A small contrastive audio-text model, trained from scratch: log mel input.
Rows from block 4 of the audio encoder of a small contrastive audio-text model, named by matrix and row number. Rows with one number belong to one neuron. Each number is 50 + 15 x the weight over its row's rms, rounded and kept within 0 to 99. All counts start at 0.
After each neuron's rows are labels from the 100 clips, of 14976, where the neuron reaches its highest value: "peak in band" is the frequency band that holds the peak. Only what is clearly more common there than usual is listed. The data: chords played on synthesised instruments. In brackets: how many of the 100.
# fc1: MLP up (encoder.blocks.4.mlp.fc1.weight, 576x96), inputs 48-95
# fc2: MLP down (encoder.blocks.4.mlp.fc2.weight, 96x576, transposed), outputs 48-95

fc1.281:65 50 63 22 52 38 61 51 64 53 61 50 26 80 51 18 64 53 50 52 69 48 50 56 48 44 50 51 30 54 60 48 27 30 49 43 54 44 47 63 28 99 31 51 55 49 35 62
fc2.281:38 50 52 59 46 48 51 48 51 54 46 56 52 50 48 36 40 08 49 48 05 58 45 30 33 50 33 61 36 64 39 42 34 37 59 47 51 35 50 50 68 51 55 54 43 52 53 50
peak in band: 500 to 1000 Hz (31)

fc1.458:50 38 40 45 62 33 59 50 41 46 61 58 47 76 56 70 49 48 59 02 65 86 52 56 89 49 11 46 36 48 54 46 51 47 51 46 46 24 45 47 85 22 21 72 42 55 49 49
fc2.458:52 42 51 50 58 43 65 49 65 51 51 62 51 38 49 19 47 86 58 53 66 54 50 49 51 56 34 55 52 58 58 30 51 50 48 18 50 40 49 50 51 45 47 28 52 43 69 53
peak in band: 4000 to 8000 Hz (93)

fc1.351:62 51 50 69 65 49 53 58 22 41 48 63 18 71 49 45 56 57 55 50 86 48 44 77 48 50 53 53 67 00 51 28 58 60 40 47 51 57 27 70 42 51 45 52 45 58 50 49
fc2.351:46 52 47 71 36 26 53 61 45 49 48 28 41 52 45 45 50 00 42 59 44 33 72 82 52 53 74 27 61 52 61 57 49 55 29 12 84 52 25 99 62 51 49 58 47 63 44 54
peak in band: 0 to 250 Hz (45); 250 to 500 Hz (44)

fc1.280:48 24 64 58 77 35 52 42 30 58 48 69 48 66 71 74 51 63 08 51 45 52 49 48 02 46 18 37 75 52 32 22 65 55 52 41 76 56 29 37 47 69 54 54 65 67 50 51
fc2.280:44 46 54 50 48 57 51 50 49 41 44 62 60 51 50 28 41 60 64 29 49 89 50 56 62 49 00 40 50 94 50 51 48 50 46 31 37 47 53 33 49 74 50 45 58 00 49 50
peak in band: 0 to 250 Hz (41)

fc1.327:61 48 50 76 51 23 55 48 50 45 42 52 42 54 48 22 51 56 49 48 67 52 31 43 57 54 50 51 56 59 51 67 49 50 12 39 47 45 49 39 49 77 25 57 36 10 35 50
fc2.327:57 50 67 52 62 57 40 41 53 50 30 43 44 53 59 47 51 00 44 49 35 51 51 77 57 46 48 48 49 71 67 51 50 58 52 54 48 38 56 23 35 81 48 19 26 51 23 55
peak in band: 500 to 1000 Hz (45)

fc1.572:74 54 67 50 50 50 48 53 50 04 55 72 59 50 18 35 50 49 37 47 49 42 40 63 51 47 23 53 48 60 44 33 99 65 52 49 49 50 51 48 49 50 55 48 30 35 40 46
fc2.572:49 50 40 35 59 50 51 52 50 50 47 60 49 43 27 46 64 49 11 52 29 48 62 29 51 53 60 53 55 45 46 91 49 50 64 63 57 55 50 53 52 50 47 75 40 52 65 46
peak in band: 500 to 1000 Hz (33)

fc1.132:48 36 52 82 51 50 44 65 48 45 48 50 42 57 49 41 54 47 48 49 60 74 54 66 91 44 48 55 79 31 99 32 13 63 37 47 67 56 49 30 48 20 65 51 39 70 48 50
fc2.132:63 42 50 52 51 50 56 21 56 40 49 51 52 56 41 42 42 13 51 50 43 87 57 53 55 58 45 78 52 46 53 51 71 54 47 43 50 49 43 48 50 51 51 50 60 19 57 37
peak in band: 250 to 500 Hz (50)

fc1.329:59 35 46 64 49 54 47 45 45 58 64 63 30 45 52 29 50 50 31 49 63 40 51 45 76 36 51 49 69 66 50 50 54 67 47 31 47 61 49 00 52 58 57 51 52 59 51 54
fc2.329:49 47 54 45 38 39 61 56 74 70 85 54 46 53 75 47 47 47 50 40 48 46 40 40 60 13 50 81 59 29 64 50 45 64 18 62 52 49 52 51 37 62 58 51 68 49 75 52
peak in band: 500 to 1000 Hz (92)

fc1.503:57 50 49 49 51 48 86 57 55 70 49 51 40 59 57 71 59 48 48 50 50 49 50 41 16 61 50 08 56 52 57 55 00 50 63 48 53 48 50 51 53 39 41 53 51 49 51 54
fc2.503:47 85 47 47 37 57 55 47 48 40 36 81 56 50 52 50 52 50 50 44 52 57 72 19 56 68 50 49 51 52 49 96 50 50 99 32 50 56 51 38 47 12 49 58 36 48 59 19
peak in band: 4000 to 8000 Hz (60)

fc1.214:51 30 84 57 51 54 58 63 46 25 52 57 27 61 50 41 39 54 48 27 49 37 18 45 30 41 50 46 49 50 48 68 51 43 43 59 51 41 55 74 37 55 53 89 55 39 48 54
fc2.214:45 42 81 45 58 49 47 54 50 51 46 50 40 51 62 23 50 00 54 50 52 52 59 61 52 44 50 52 50 66 51 56 44 52 57 50 52 50 46 58 50 69 11 61 25 35 69 72
peak in band: 500 to 1000 Hz (66)

fc1.435:50 23 60 45 42 57 62 43 50 54 48 48 48 61 53 54 57 73 49 40 43 25 36 50 49 52 04 22 48 59 53 25 47 50 69 50 59 64 14 50 55 50 36 48 52 37 51 23
fc2.435:51 50 45 36 62 51 70 59 50 43 47 55 50 51 30 55 58 37 85 30 43 48 50 49 50 41 12 58 49 58 50 59 37 44 43 48 58 50 56 46 65 50 51 50 52 19 50 50
peak in band: 0 to 250 Hz (66)

fc1.531:55 38 59 45 45 48 42 73 51 49 64 44 52 69 59 45 39 62 90 52 50 53 44 62 52 50 15 11 46 25 83 46 52 60 64 51 52 27 00 22 38 47 51 44 44 44 58 21
fc2.531:49 47 58 52 50 31 77 50 96 53 51 48 50 48 44 52 53 60 99 45 60 17 48 58 49 50 22 40 71 56 50 46 57 68 47 57 61 61 49 59 46 50 49 45 67 50 42 50
peak in band: 0 to 250 Hz (44)

fc1.260:50 55 43 34 57 71 36 52 44 50 49 47 45 45 56 50 61 41 52 50 51 52 99 36 51 52 53 46 48 51 79 38 62 43 32 40 62 49 23 57 23 54 50 45 54 29 49 50
fc2.260:42 47 49 44 49 48 50 50 43 68 52 62 74 52 43 60 55 53 76 39 53 51 49 40 59 57 34 53 45 91 50 54 45 48 59 52 31 51 53 45 43 52 52 42 47 51 24 07
peak in band: 500 to 1000 Hz (40)

fc1.44:52 08 49 32 41 58 47 40 52 00 60 79 46 50 57 05 38 50 50 51 51 55 61 46 49 38 50 44 43 49 99 50 51 68 60 59 45 40 15 50 50 36 33 50 40 54 50 50
fc2.44:50 50 60 51 54 52 57 50 54 65 51 26 48 76 51 56 50 39 82 47 63 44 76 71 96 38 50 58 63 48 51 64 66 57 48 50 49 64 52 49 30 51 51 49 53 36 41 47
peak in band: 500 to 1000 Hz (30)

fc1.102:58 33 60 49 48 50 49 75 47 44 44 43 50 50 58 26 32 57 63 46 48 60 73 49 52 52 50 47 34 51 46 40 44 80 40 53 65 36 16 51 50 48 50 51 51 50 50 37
fc2.102:54 50 54 50 49 50 47 44 50 47 51 45 39 49 56 30 52 28 41 61 55 65 52 48 58 47 62 48 65 74 82 37 75 49 52 54 52 33 35 55 48 51 28 51 50 39 47 98
peak in band: 0 to 250 Hz (70)

fc1.233:57 48 47 49 64 45 87 63 78 52 34 61 43 53 50 31 48 70 50 51 44 50 54 25 49 86 08 21 48 33 60 52 49 79 49 41 39 20 47 10 50 45 29 59 50 10 50 50
fc2.233:47 49 27 46 51 48 59 52 53 51 47 53 53 50 57 51 52 99 55 43 50 52 18 50 49 60 35 50 49 51 48 52 51 51 50 65 45 49 52 49 49 67 62 48 52 34 30 46
peak in band: 4000 to 8000 Hz (93)

fc1.54:60 47 48 39 51 00 50 58 55 34 45 58 48 72 49 53 47 48 74 53 67 54 77 53 46 45 51 72 43 42 48 42 46 58 28 47 36 49 44 52 00 48 52 70 04 45 49 48
fc2.54:54 58 52 47 60 50 27 50 45 52 36 49 59 52 50 57 51 55 47 50 46 50 54 48 51 71 52 00 35 58 45 42 50 50 85 52 35 61 71 49 47 52 51 42 46 59 60 14
peak in band: 0 to 250 Hz (99)

fc1.22:55 50 50 36 63 47 54 74 52 48 48 51 43 52 32 00 69 51 66 58 46 44 91 32 51 84 56 50 53 45 56 17 49 47 04 47 57 62 47 55 07 49 42 50 17 49 51 71
fc2.22:55 43 53 49 65 51 45 23 52 39 50 62 97 28 50 45 47 48 55 34 78 51 49 34 52 91 37 43 55 71 51 33 52 32 55 48 11 21 68 28 50 37 50 18 34 28 63 51
peak in band: 0 to 250 Hz (87)

fc1.285:49 50 57 49 50 51 34 68 45 23 51 71 55 52 42 00 47 50 35 30 50 54 44 64 50 56 20 73 53 40 50 42 99 44 36 50 68 49 56 34 45 52 70 50 39 43 50 49
fc2.285:56 46 44 46 56 49 33 50 38 49 43 79 43 50 35 50 77 51 32 51 30 55 66 25 59 56 63 72 50 52 49 65 62 34 92 49 53 52 22 52 52 36 53 68 29 46 52 47
peak in band: 500 to 1000 Hz (57)

fc1.497:57 66 35 84 52 46 78 69 52 48 85 49 55 69 60 55 53 47 48 52 71 47 47 56 48 49 45 50 36 49 85 54 53 37 35 22 48 53 41 48 58 70 65 49 44 46 48 55
fc2.497:50 71 52 56 49 49 26 40 51 45 36 38 47 48 55 47 86 56 49 59 28 79 51 50 26 57 50 43 51 41 17 64 51 50 51 84 79 50 48 49 50 50 50 50 50 49 50 50
peak in band: 2000 to 4000 Hz (77)

fc1.420:82 51 43 78 53 44 68 50 48 50 75 49 43 63 51 55 69 48 51 58 62 43 48 57 40 47 45 50 38 47 99 50 50 48 48 31 52 52 51 51 59 51 81 42 51 50 52 52
fc2.420:53 50 50 65 39 49 38 29 57 44 38 34 51 51 48 50 76 50 50 53 31 99 54 39 40 50 53 51 55 40 14 72 54 43 48 67 70 51 46 53 53 47 49 58 58 52 50 48
peak in band: 1000 to 2000 Hz (51)

fc1.48:49 48 66 45 50 37 78 31 54 14 48 79 52 49 47 50 99 48 31 51 58 53 44 38 55 55 48 62 48 50 99 44 60 48 50 33 51 37 47 71 40 91 78 46 46 34 46 54
fc2.48:54 47 49 53 52 44 50 46 56 45 45 49 23 51 53 04 50 49 42 63 13 65 47 32 51 53 51 60 50 82 55 47 50 35 55 67 39 48 48 52 74 51 50 50 45 38 47 72
peak in band: 1000 to 2000 Hz (59); 250 to 500 Hz (36)

fc1.440:50 44 39 50 63 49 58 38 63 52 50 58 55 77 04 51 99 49 50 49 49 27 49 42 56 50 51 49 51 44 64 54 34 25 48 50 50 59 51 33 00 36 60 47 53 50 20 56
fc2.440:69 44 50 64 48 99 50 42 50 36 52 84 55 31 45 48 52 40 50 44 48 50 58 23 49 51 60 56 50 53 42 50 46 49 50 20 39 47 50 48 51 09 50 49 50 39 84 43
peak in band: 0 to 250 Hz (49)

fc1.539:71 47 62 53 74 52 32 49 50 31 42 54 18 41 81 10 50 49 00 50 50 55 49 69 78 39 51 24 50 49 60 46 61 58 48 52 55 50 47 10 60 44 50 50 51 50 67 45
fc2.539:49 27 59 47 51 47 95 31 58 48 60 51 57 63 52 53 33 24 53 33 53 43 48 77 72 45 41 56 50 48 55 38 51 58 37 44 25 50 50 07 52 51 79 47 59 34 52 49
peak in band: 500 to 1000 Hz (78)

fc1.330:53 49 52 50 39 72 52 89 45 51 69 49 59 59 41 47 38 49 21 00 78 44 46 50 58 09 49 50 52 53 56 45 49 46 57 50 47 59 36 42 21 53 55 58 52 64 59 50
fc2.330:51 51 33 48 37 46 45 84 47 51 60 02 47 50 17 47 43 60 49 87 49 33 48 52 48 50 58 54 51 50 20 54 39 59 49 48 63 60 53 50 40 52 49 55 65 60 42 50
peak in band: 0 to 250 Hz (34)

fc1.46:50 52 48 51 60 29 80 55 45 47 30 60 50 49 64 48 46 48 54 41 48 50 41 51 36 57 68 00 50 54 64 48 74 48 56 51 51 46 25 50 27 58 47 49 31 44 45 48
fc2.46:68 51 47 66 46 70 62 13 41 61 42 47 42 57 46 92 71 00 45 56 51 49 55 42 65 42 70 52 54 48 54 50 78 38 50 48 52 63 33 65 44 12 35 52 53 59 32 51
peak in band: 0 to 250 Hz (54)

fc1.141:56 37 40 50 50 60 47 88 65 56 51 51 69 62 09 49 86 56 63 50 33 63 51 50 68 50 48 58 50 54 50 36 50 51 39 50 68 80 40 49 00 35 41 53 48 48 49 49
fc2.141:65 38 50 50 75 84 36 42 47 46 55 58 50 33 55 59 45 56 31 50 69 55 49 50 51 52 87 50 54 51 44 48 50 51 50 47 50 06 84 51 50 32 50 49 47 24 49 50
peak in band: 0 to 250 Hz (68)

fc1.357:52 65 56 50 52 48 48 66 50 30 78 44 43 51 53 45 66 50 55 40 43 50 48 49 49 56 50 45 65 54 47 65 53 44 44 34 50 39 39 51 49 49 45 59 36 00 62 26
fc2.357:37 43 57 42 42 54 49 56 78 49 47 50 51 46 51 50 33 51 32 54 46 29 50 51 50 49 53 53 55 78 65 50 54 75 53 59 50 36 66 56 47 48 52 41 46 53 31 53
peak in band: 500 to 1000 Hz (66)

fc1.26:51 09 86 48 40 35 48 50 49 46 64 53 51 68 53 05 50 52 50 36 52 59 46 51 75 39 43 50 44 35 46 47 20 50 69 49 87 00 38 42 50 52 16 53 48 50 65 48
fc2.26:49 50 56 38 77 48 73 40 59 36 46 52 49 50 41 51 59 40 51 49 52 49 49 45 57 49 11 23 57 56 77 57 50 51 53 46 60 37 28 47 46 43 55 46 53 58 63 50
peak in band: 1000 to 2000 Hz (48)

fc1.15:56 50 51 59 74 28 54 52 52 50 38 87 39 50 75 48 89 50 50 45 49 81 37 62 52 24 46 12 50 41 53 47 56 38 61 45 26 51 49 35 99 49 47 53 51 13 49 62
fc2.15:32 51 55 54 58 38 56 44 51 50 30 44 54 57 61 51 41 06 52 51 51 20 47 74 49 62 30 24 49 72 45 60 57 56 51 56 13 72 59 42 45 56 56 43 49 48 57 47
peak in band: 500 to 1000 Hz (62)

fc1.174:59 49 53 39 51 49 48 31 46 49 51 90 42 52 56 57 71 66 46 13 48 82 50 29 55 48 48 52 50 39 75 50 42 49 64 40 47 46 41 49 49 49 41 63 29 43 54 11
fc2.174:45 62 32 71 49 37 80 50 47 17 52 56 40 43 34 50 38 49 55 51 27 46 68 30 50 50 52 36 58 64 56 57 28 45 81 45 49 55 48 65 42 17 85 45 47 53 53 49
peak in band: 500 to 1000 Hz (41)

fc1.389:43 53 52 58 31 46 42 26 52 49 53 49 21 79 55 46 77 50 47 34 57 27 69 43 57 54 48 50 67 81 44 37 50 81 45 48 47 56 52 70 50 12 36 50 52 55 51 30
fc2.389:23 49 50 55 27 51 49 59 84 53 78 29 60 38 62 52 09 16 51 54 85 36 58 48 49 30 51 81 50 43 46 39 48 50 15 51 30 48 49 81 46 35 50 51 50 52 53 60
peak in band: 500 to 1000 Hz (80)

fc1.35:38 49 53 53 51 52 80 52 56 49 50 54 47 51 35 34 87 50 22 49 50 50 71 43 42 50 47 60 47 58 61 28 75 37 51 50 47 50 46 32 15 86 43 48 50 48 49 55
fc2.35:51 37 50 53 45 46 49 54 48 53 56 53 50 44 49 00 22 50 41 44 50 50 50 24 52 49 49 58 50 99 54 35 57 52 49 48 50 42 55 50 54 50 50 36 50 36 75 51
peak in band: 0 to 250 Hz (36)

fc1.348:51 50 49 82 45 41 48 64 56 51 75 51 19 64 66 50 50 39 40 50 47 63 52 56 24 30 11 15 47 38 48 12 39 50 25 52 23 34 50 50 49 71 53 49 50 50 50 53
fc2.348:31 49 39 50 52 21 50 55 63 42 56 51 52 46 48 38 54 99 52 51 49 50 52 50 47 63 05 46 62 37 47 46 50 54 51 49 45 58 35 50 53 49 63 55 50 50 55 34
peak in band: 2000 to 4000 Hz (75)

fc1.571:50 49 52 51 54 42 47 59 50 48 35 35 56 52 13 45 44 57 51 44 68 52 53 62 70 51 49 42 52 51 48 51 34 59 76 17 35 51 50 43 50 51 51 49 49 49 72 50
fc2.571:51 50 51 48 52 39 41 56 48 46 49 34 54 68 44 25 55 51 19 50 44 41 99 56 49 44 85 44 65 58 50 49 51 60 46 50 49 50 71 68 54 50 52 52 47 53 99 52
peak in band: 250 to 500 Hz (38)

fc1.59:62 56 50 62 76 46 53 51 32 35 52 50 48 51 60 54 53 50 53 50 51 96 53 52 42 49 42 53 48 49 48 50 49 48 45 43 47 51 49 48 99 80 51 41 67 49 62 49
fc2.59:54 60 52 52 49 50 44 15 44 45 44 50 47 46 48 44 58 78 26 50 53 54 57 44 47 49 46 15 53 58 58 56 64 32 51 64 57 43 36 51 24 53 04 22 58 41 50 51
peak in band: 250 to 500 Hz (42); 0 to 250 Hz (42)

fc1.126:51 48 55 43 51 51 71 53 62 46 42 45 57 68 27 50 52 60 47 28 62 48 47 49 52 60 52 30 48 50 61 38 48 48 52 49 61 52 37 50 00 32 49 71 11 51 38 52
fc2.126:49 44 50 53 52 46 51 17 90 50 51 47 63 33 52 49 38 58 53 49 46 54 59 57 62 99 46 43 50 75 51 27 53 46 42 43 48 61 46 75 00 38 52 50 46 51 45 41
peak in band: 0 to 250 Hz (100)

fc1.309:68 48 58 33 49 21 71 89 64 51 35 51 70 51 66 50 45 49 50 49 18 30 76 51 10 53 48 45 67 58 63 43 61 45 92 26 62 48 28 40 50 48 46 68 41 40 53 26
fc2.309:61 59 50 48 46 47 42 52 50 50 45 50 50 61 50 53 52 46 47 50 46 52 46 44 76 45 59 42 62 55 58 42 63 54 51 49 35 41 49 48 60 36 61 47 49 47 45 54
peak in band: 0 to 250 Hz (70)

fc1.368:64 50 76 49 50 47 47 54 29 25 73 60 55 44 48 48 42 51 37 55 50 83 61 89 50 48 47 40 46 46 84 47 38 51 50 48 54 51 30 19 53 61 61 45 51 39 32 41
fc2.368:57 51 65 68 47 37 70 50 99 31 49 53 52 44 52 47 53 41 49 48 51 38 52 47 38 53 43 34 51 43 90 14 50 57 43 56 30 53 30 67 50 50 50 46 80 55 53 56
peak in band: 500 to 1000 Hz (82)

fc1.332:49 45 47 56 48 51 56 52 28 49 21 50 46 85 26 73 29 71 41 36 45 46 50 50 00 48 51 23 60 58 50 31 82 31 70 51 56 50 38 60 27 72 50 63 50 51 65 09
fc2.332:81 13 56 49 50 71 45 32 28 45 50 58 65 52 52 58 50 30 48 50 95 58 35 58 74 38 49 60 50 42 52 39 92 43 46 46 48 32 73 22 50 49 47 50 51 46 46 62
peak in band: 4000 to 8000 Hz (59)

fc1.19:50 51 73 47 43 50 69 32 41 50 51 58 54 50 68 53 41 48 43 48 76 43 78 52 49 52 12 42 33 52 50 51 49 51 48 49 43 13 46 37 66 53 53 47 42 51 00 48
fc2.19:50 53 50 44 82 50 47 50 41 49 46 49 50 47 64 50 51 99 50 58 68 66 19 49 51 49 50 51 50 27 50 54 62 49 42 48 50 31 61 58 52 51 35 43 43 50 31 59
peak in band: 4000 to 8000 Hz (79)

fc1.81:50 43 49 78 50 47 65 77 54 38 42 73 53 48 52 50 48 48 48 46 26 99 51 35 43 59 52 54 53 52 39 38 57 20 47 33 66 48 51 37 37 67 53 43 70 35 52 36
fc2.81:73 29 44 46 42 54 50 42 47 21 51 50 60 30 48 50 77 49 46 51 54 47 65 45 58 75 49 12 50 51 61 00 49 49 45 51 50 45 34 45 49 47 43 27 38 54 29 50
peak in band: 0 to 250 Hz (86)

fc1.289:69 48 83 34 57 47 99 58 61 51 34 74 48 53 50 01 81 65 47 51 41 46 56 50 55 64 50 34 58 57 50 71 36 53 62 25 50 52 51 33 50 62 45 55 63 23 25 48
fc2.289:42 53 51 50 49 49 68 51 51 24 50 51 57 48 51 47 52 12 37 25 63 11 59 47 51 99 45 19 53 66 48 48 50 64 53 38 33 47 51 09 48 44 83 52 23 89 52 23
peak in band: 4000 to 8000 Hz (61)

fc1.18:42 26 50 60 56 05 40 56 56 50 49 57 24 53 60 17 46 47 50 53 66 51 51 51 58 50 12 55 43 50 41 36 51 52 46 50 95 30 48 53 52 63 00 57 51 56 42 55
fc2.18:40 48 76 64 52 32 56 47 54 50 47 34 49 48 48 37 49 41 54 51 14 41 56 66 34 58 31 47 45 83 50 48 28 46 48 08 56 35 44 45 57 47 76 48 50 62 50 52
peak in band: 4000 to 8000 Hz (96)

fc1.157:67 48 73 51 53 49 40 46 65 15 51 47 51 50 52 50 57 53 22 50 57 58 82 35 46 27 54 30 34 52 56 52 46 49 47 10 44 47 56 60 11 66 41 57 29 54 39 43
fc2.157:40 36 77 17 51 51 47 61 54 63 70 35 51 49 44 72 51 35 55 44 35 81 50 49 49 30 46 60 39 55 43 51 46 14 53 52 70 49 68 71 51 50 46 60 55 55 52 31
peak in band: 4000 to 8000 Hz (89)

fc1.498:55 49 54 50 75 52 50 55 46 31 51 46 49 50 26 06 55 59 28 45 53 50 46 51 58 49 25 82 51 49 55 09 99 34 38 50 52 50 55 40 31 54 69 49 23 51 41 49
fc2.498:59 47 49 50 54 47 32 53 47 42 50 53 44 47 18 49 50 52 17 50 28 49 58 26 51 59 62 54 50 54 51 64 50 41 92 50 52 51 46 54 54 52 50 49 35 37 53 54
peak in band: 500 to 1000 Hz (44)

fc1.116:77 50 55 45 39 44 79 33 42 25 71 60 51 90 48 33 77 48 17 50 85 45 40 45 48 52 53 53 44 45 60 50 54 44 45 28 47 50 44 61 58 49 86 43 50 71 49 56
fc2.116:66 51 46 52 62 48 49 52 52 49 36 39 15 51 49 43 51 13 31 90 50 46 49 32 50 48 53 53 51 53 49 62 50 30 49 68 53 50 48 82 50 60 35 42 51 51 50 73
peak in band: 250 to 500 Hz (88)

fc1.432:90 57 45 52 42 57 25 92 27 44 82 50 51 48 47 51 37 61 48 24 64 27 47 66 50 46 50 49 47 26 50 52 40 18 61 52 46 48 56 13 57 69 39 50 50 65 45 39
fc2.432:61 41 52 42 49 50 53 62 78 55 48 50 45 45 58 57 59 00 50 50 47 44 55 56 51 53 48 42 49 64 79 50 50 59 34 47 55 50 46 48 50 42 51 65 48 95 49 49
peak in band: 250 to 500 Hz (64)

fc1.490:68 45 53 50 60 52 44 26 21 50 50 64 54 53 50 47 73 53 22 27 91 46 34 55 88 50 41 45 52 34 51 50 53 43 49 30 54 45 48 46 56 48 62 38 47 50 56 52
fc2.490:56 44 29 51 55 48 23 48 47 44 37 28 58 65 51 27 46 38 31 84 36 42 48 56 47 78 99 37 60 87 45 53 66 43 46 50 51 54 56 62 61 50 51 49 54 51 78 56
peak in band: 250 to 500 Hz (74)

fc1.275:51 50 50 63 66 43 42 69 79 34 47 64 50 51 54 58 51 50 42 52 87 56 61 48 81 44 47 47 65 45 36 50 39 39 49 25 48 57 48 33 43 56 53 57 50 60 51 40
fc2.275:27 59 50 48 38 51 48 62 29 60 48 51 55 52 36 49 48 47 51 46 53 30 50 43 29 48 52 51 24 47 00 49 43 46 53 80 49 45 83 40 65 58 47 51 54 68 62 51
peak in band: 4000 to 8000 Hz (71)

fc1.318:52 23 52 44 46 49 94 49 92 52 47 71 65 48 56 14 50 52 50 25 69 50 40 31 49 39 00 50 59 50 43 48 50 68 64 36 65 61 36 61 68 65 07 60 15 30 42 47
fc2.318:38 56 70 50 50 45 57 52 48 49 49 31 48 49 44 44 45 63 98 53 46 43 55 82 50 57 40 59 48 50 24 42 43 51 50 37 60 58 50 48 50 52 75 57 32 51 50 34
peak in band: 4000 to 8000 Hz (60)

fc1.499:49 42 51 48 66 48 79 57 55 46 34 26 49 71 21 27 61 54 32 48 51 50 51 29 51 47 48 48 65 59 49 51 58 50 62 49 41 49 56 66 40 57 55 57 41 64 47 52
fc2.499:43 61 65 50 48 66 75 47 70 41 52 51 55 52 37 00 51 06 64 48 48 63 99 53 27 51 49 36 48 77 47 66 30 46 54 51 50 67 23 47 45 31 49 51 44 54 96 51
peak in band: 4000 to 8000 Hz (68)

fc1.193:54 50 68 06 42 45 52 65 64 51 50 52 47 54 44 49 56 51 59 51 50 57 42 47 56 46 50 39 51 58 37 50 47 55 64 38 43 57 47 51 16 37 48 88 00 31 52 23
fc2.193:74 60 52 56 99 51 57 47 52 28 40 57 53 51 48 50 50 33 51 48 48 53 50 08 40 51 50 50 48 38 88 55 51 30 60 52 31 77 41 79 38 49 25 45 48 50 66 49
peak in band: 0 to 250 Hz (85)

fc1.246:50 53 51 49 59 64 33 63 40 45 47 35 86 50 52 56 76 45 52 00 68 99 55 58 44 55 39 42 57 27 50 58 53 71 44 26 37 50 39 38 49 53 47 52 50 46 34 66
fc2.246:53 40 58 35 45 68 44 63 50 61 56 21 48 51 47 46 50 51 49 54 56 52 61 45 40 44 45 63 44 59 19 61 30 44 49 48 51 59 60 59 21 59 00 33 61 41 51 12
peak in band: 0 to 250 Hz (35)

fc1.160:39 54 52 80 34 26 47 43 34 33 49 63 66 48 64 65 64 49 51 53 50 59 47 48 43 65 06 00 47 26 98 50 60 58 47 53 48 27 11 31 26 52 66 45 56 42 51 49
fc2.160:43 47 51 48 49 26 54 51 99 51 52 56 50 34 51 50 49 99 54 53 51 40 42 49 48 52 32 50 55 51 46 45 50 58 49 60 51 51 52 53 53 47 94 51 45 48 47 49
peak in band: 500 to 1000 Hz (95)

fc1.451:71 52 55 72 49 56 64 52 79 50 62 50 43 70 50 26 49 56 36 51 75 50 27 10 39 52 41 35 48 53 50 51 55 39 42 43 54 66 43 55 63 73 14 86 48 20 36 50
fc2.451:26 56 66 63 56 43 50 54 51 50 50 32 49 50 50 56 47 01 50 51 17 09 48 52 29 47 50 52 43 47 07 67 35 70 53 54 50 51 55 50 69 50 88 51 18 53 26 43
peak in band: 0 to 250 Hz (98)